Weights of a small audio embedding model: 2.11M parameters, adamw at rate 0.0045.
Rows from block 2 of a small audio embedding model, named by matrix and row number. Rows with one number belong to one channel. Each number is 500 + 40 x the weight over its row's rms, rounded and kept within 0 to 999. All counts start at 0. Numbers have three digits each.
After each channel's rows are labels from the 100 clips, of 14976, where the channel reaches its highest value: "peak on" is the class under the peak. Only what is clearly more common there than usual is listed. The data: tunes sung on syllables by a formant synthesiser. In brackets: how many of the 100, against the usual share in percent.
# convs0: first width-5 conv, stride 2 (model.blocks.2.convs.0.weight, 128x128x5, each kernel summed), inputs 0-127
# convs1: second width-5 conv (model.blocks.2.convs.1.weight, 128x128x5, transposed, each kernel summed), outputs 0-127

convs0.40:460502500483485507481478480523495446420462477455477555404516495439436461560480486420484485523434457476530556459479522518489501497428446488503495517446492459523465522442481507499476498473517446484535532464424547500484434507523495525498430511502482450499496472502499425453439492546512420479424527521493475503474511376473494481506461427460481482523498495526461464500448451463431421420416
convs1.40:523492512444516468490520475421511588449510395456545460535540535507576546468504513441510540524483494519494518389482519535446470506525502547519512533487461541468485529521495516532446489498560481481549502567475416481506445415484487541506515416423536479568484484498442478471459511462484495500515498469474498452560419487497507487526455525445503545528462489400511479456467447459427446480498
peak on: /u/ (33 vs 13.1)

convs0.44:472469511499546510499418503516469455472540459510466498527475447465482512504489456467480468478508495505456484491475459496433444517496481459488477451482469493494450491488470431499484445478450475539435482463453518498470439470526481412433495514495445452477468472487493529434496492450399524510505425398429453531500481416522436432503488484456523564442476456486487489477483415476519441454375
convs1.44:522532424495505560508474405503543426485525519529456536504451467509472481482485471416430434505486491505450498517488461497452478481459466457485484488472476445502473511487492447419401511486441438496467522480610523471486465377499545499445427523459441514517542475489415561462568446470522519465516481527512467596467499498498509500507506406527477495446499490495500476474520493489511520502473
peak on: /i/ (36 vs 13.6)

convs0.118:420454447441443525454491465528493534485483503553490442471482504476492421492468516461449483456493485469513441470462454494531472392427450534444503496451437561444411460452468501484466503431449509474518464462507468467439501461537448509451443459492472556444443481515459434531530495458473431496487515506511508454449438553445505483476469495470463440485393455483495497514504514490473473491526
convs1.118:456457479480508422601447501547566465513528528498441472450540518456453444428530484531548460518473434421478481468504522443411549453567511494490466558488434466528546457466516468414530464527456530465466562478433527468478456486476475522500524522511485484498460445548454424472499496466495591505509527510553488547519520506468527447437491479474482452504444506462530550484546514565508511524518
peak on: silence (100 vs 10.7)

convs0.109:450505507447492490470526507487529455558534402488492472494499468465541504520476448462519490536435493481515530484508511447412514491542470474532533501504447480581451480507478452440503469498535375542508518502528598551474502467517494455449499508451486448472503526490483488521490489494522464497474482500511534475434455498498435559483511488482450395553492503508552521502466608460482434450634
convs1.109:438431498450483478497486526475509390520492477463453446501496516517436470454525497532500418490477494508523452423502501509453500487524519450467496518472471432441420513456554507504453525462377489422400504454507452475506552453462472475531475470513534482447473481542587457520456456502517500487447529431454487477431511495392446497466537478478491542488491464479470499486510502462465450512470
peak on: /æ/ (46 vs 13.2)

convs0.89:563540626565520490472425476427457517514526536449513445512501503532524490491479499512488507490486467551493545496498444531602534575574469449503477443522482485535529493453489444511543570508502589481397486453472523463457501492436521531510558524514509533531542517533520473497499543554498534519514436498531544442494494451506552520535466461460468587553506444530533499537454473502447452465483
convs1.89:489503537449521505499495510487486507473512396513517469496545485504507478467482494479518532407480468511490525413502540524501464497493516516517551571506488545462537486469496536490481523486439546424437496502460487426462510463525519524563529402442498529510510423515495455445488516455377512484439529496489500431531434488440420471517461520499495446560451490459450529445496426451398476497542
peak on: /æ/ (42 vs 13.2)

convs0.49:453499458447463537491529496476448546451477533527522515462537484446490440509445549457472505398511494524495479517442553556535500470439431481432480425455508558473409462511480517481541484463505578457476500421470483533447406494477462549544475477541522571448533533493437445477457484449484473542516478542518467495455465438544431449553486496469472474527452483526531495502529564478493461496537
convs1.49:488466450532492435514496505437515471495602479485439533500430485459407558485451461504490429493496485402509528497504517540513438470480465492529513504486541554508457532518472507426492512496527481507520520496438567525536462538529484462495443478446418506487439474488465409521533579508492515464479488465492533468525500477470593477512491469386514491491451486421519474426471403525491480508514
peak on: /æ/ (35 vs 13.2)

convs0.125:486485502423480519446464466444484505478462462527476457500499477458499463457536502452454473486483466466446486478450443465525492477417440497455484459436421501451450473456429449474453467470457477499525461434473454469474542483501446483425492449503425525485449461460481452489541443475413458476437529480446482446462418534435486449459464497485458501479437464466458462466510461470534426488515
convs1.125:425525466499493509588485475523539479484492459542450502471487420473461436486519422515424460538494436442446440500516397467471515457499483476479471484457448476527556493465519472466489464506506531573526525523476507463473487471488500515453474451530534486545547499435462530457530412486522604476451536510557449531516491501509497526502442417491469444519500541536517449445551564577441527515489
peak on: silence (100 vs 10.7)

convs0.98:457473453496418594424467491421480467540500490484490513482562454544524440456496498474472516600499461526449436455459506432452466512565465475519508415422485401427491505525475463523466464446520458451520471489507483506472557510397512432498477511441496445487503470497495507486483458481499487512492502516492555452513482516504542488496500488498495494481457384510472465511454551500510481469585
convs1.98:445495516489440489516468498433543442519475413547496472460515483539418503438512475555545438491483480426494439552497485464466475522521502485451482514425451458515484524519519556575452485482479503474513471502469449473480553486499473452587522434571511472462478484509568474476465433471492483470364518472467524468459457501533450465414504491500486487510496451560482540439527519458416502478508
peak on: /æ/ (43 vs 13.2)

convs0.101:424531506445453485510424525507458478513476491479490491471506480483572532460478463486476478611465523592501483509487512445506478546628479527571500458470477417448448503521482514468468486479498483475514538514457482545523523531433472515534454545448537484507468469479447473491500524494499472529470486434511474429476487559492530519522520503493468527464490436568534522580476616452500462481603
convs1.101:430471492462470486530480510451532379501459482531452460498503530575440466482522529523509386506487481508499457491486546484481484530507521423431517511501422417483458529475550574532444452508398479482431522442479430447471583457478491501562501483557535461445484507544575479493473477518469538466437523477467502479435457504465437500455495464515493524485494478531480508485553520484472481493480
peak on: /æ/ (41 vs 13.2)

convs0.78:467458552379484523490471485506535493534485481492438468438474498455540478490456488456499478476454475492488449447470489442476493483472440487526476532443451475475444468435466442493473429422486536487473432482453488480448524474522483507464534488429477515489476492479441400519525483470475455450461510531518456448421470554442483445470482490476444444477427427489494494455451511447427443441502
convs1.78:499476488518514483498440505510519395483508545453412504451526485500474418429569478539517394515458483465528496446489510458508539366553544497525521538506448471511477491456556474498418469501431525430448498466502491453506578432429470522513542468543473475453445473527561449504495461522525501515516533510504469482513548501432495461568500462487470503498519509561485516477541512508465499508425
peak on: silence (100 vs 10.7)

convs0.100:499460455431466516430482482542538494535525464556455437529455462473541480415508472457428461494452483497489474444470454474500469439422429514439466499537459547561420466409496486462484508429423497489500492487501546466429468481500462500447499411453467508465492461468459452530525455431471459449508530516543493461477514500447470515463475437453455443512500435492477516511507484442514460515478
convs1.100:443432494433533432571477517484540487460547462485491472447540466491494473470518557576526479517491459446521435412484550434428542437524504509440413521487495434472509508480507517491494467495478559437473524501462466476487568514446466477504570439547514504524494520533565430431482503469555534508483519488576501483465509502472523494449535548446515475472453473499521570479490512474405450516443
peak on: silence (100 vs 10.7)

convs0.113:437477515501496531485424396481494491537492508455485493484478471476542517515490496458457512548475456496480524531529529464473498560483477530484539542415488517510478490533508453482535465466498516523479481451457535523479421513447479475487458548508538424437490414426444563464541429546504434548502512396479430523457485560440467501469483478489493558464507459511499539447526405428453446483436
convs1.113:488478488527556544447519488432461539484516502412477489543513473441433546507531448481542501451502565397448500458471441527454426466514471516493495549491535521545470497503511522438519534495486582467464454487564414516536475476519468531525470504481385551537517485473477500522453484476457451529558448488498585469488487500486542501485533430413488445510454534453500561503429456524506522517481
peak on: /ɑ/ (42 vs 13.2); /æ/ (33 vs 13.2)

convs0.13:426517500509536467491441411508508484526414434440497493450500525472559499505481499488470483465515469477591516496486495474426484523476474484518472540563496442609546511437522461494466478544509463540507510524480598412487508500464505529455531415518486526512439531524418533505549512521469505425525509480471468484472498548559416496525438499519462497518579446452414498502472533514463504487539
convs1.13:522523493455481519513524524422476567494483500435522563482469487487461478451492472596511511532508518369478498424474397491504493478431457521501482502446507498458505462499476475490513462448532498496516472553518509476510497497411468483477479500530509433506517546491588500538517394524543451520447456500508533518507538498460476448442543547407505488441538497532456481449506424424492531488436
peak on: /o/ (30 vs 12.5)

convs0.67:476565497520479500485429484492407493463528480475490480497499489453467521493456490436539521532491536516489477453485473493460475547508464446505457435520511486526514547451551495518539443498492533507481480473446603515448440467567532455483492527468466485553514502520448464435490537496417502529538446484476439414493525354498464417493475434449471509498509399535487452498510477508485449423491
convs1.67:467539438481493542505496409474507479512552504545467566481452456495474489503484475373459455505509503486476497509504510494471476516491459505508491478480495489490485527506499436415407487431464458462474510479570569466544442407499472471447425509428448493501511507482390544498623487502513509475495476541451477608503519496504529514503497440526504511428536484481501486478513511478504524503415
peak on: /ɑ/ (35 vs 13.2)

convs0.8:515476469414386495513533528484414518446460522487504490487475434448439514448528521485479492527577472537522474516465455501424459471421482495474473419473509476481462501451487436442504420510488523498478488459420481439474464480453511538502486499533465511489490535444515522441437478427420498475496441490476453477503499461563472419537459494447454421478497444503471478474485485504527458503566
convs1.8:490477510513468472458458457429489428507583479523434477508472452469427524453460434455514449525495500399405488531509473508457457485499480416469454506448494466528490460501493493478434488493487521496519483443426489476529449499517497450517504448497423514452513481425475462529465507454533443465425465469515554470456503496524553480436445421453494401500436456550504500479466506507453519500480
peak on: /i/ (31 vs 13.6)

convs0.103:498547544418490556498517495449475513471485436495503508414537450480479512467465484403471542536490512515464495512496508528542478465470342505546458459502524488411415515455493500500491514470482507470464534460493490491455482477462486541504519509530462499497487492512470455567454471534505418507372457477482474510438457487545458531515504418432524495514414512538440474522473493493461458492447
convs1.103:494513403503465420566541481489549481470498409473499507472525496465384476479470490540440491484478443444502547479530505467500518521465509442556548464477422507480505497529499457462512472535488442481511481465407482516514432451502541465485433467492416477522544427486520445525533515521456540422536473424504448518520455491491541505549555481462491471421478482468516412500503447495486471544519
peak on: silence (31 vs 10.7)

convs0.62:478485495476447540513463547523462421524512483490466498482523484521511485424551430526485545580477491532440493503472500449458441484533494481549493458474471441475505489500501484443476562505469471455475501488533504529464530527473554520521575506461518456555532504514440508546446464491481537513504469454475537511463504535506499496486540515514470488451484460520487477520487684504491544434674
convs1.62:457478501483489459485464512492515403494570460481438482469506516547434508431504490511529413482492503486493447443457531470455517491519519438439485519438446426463475523481521551508406489479376479425398485463490471464493555408468509465554491438530526462453482463525559445473505508484510484476403491496460505500456464492427504473472520478462488530498478460500491507449507486456443491478494
peak on: /o/ (38 vs 12.5)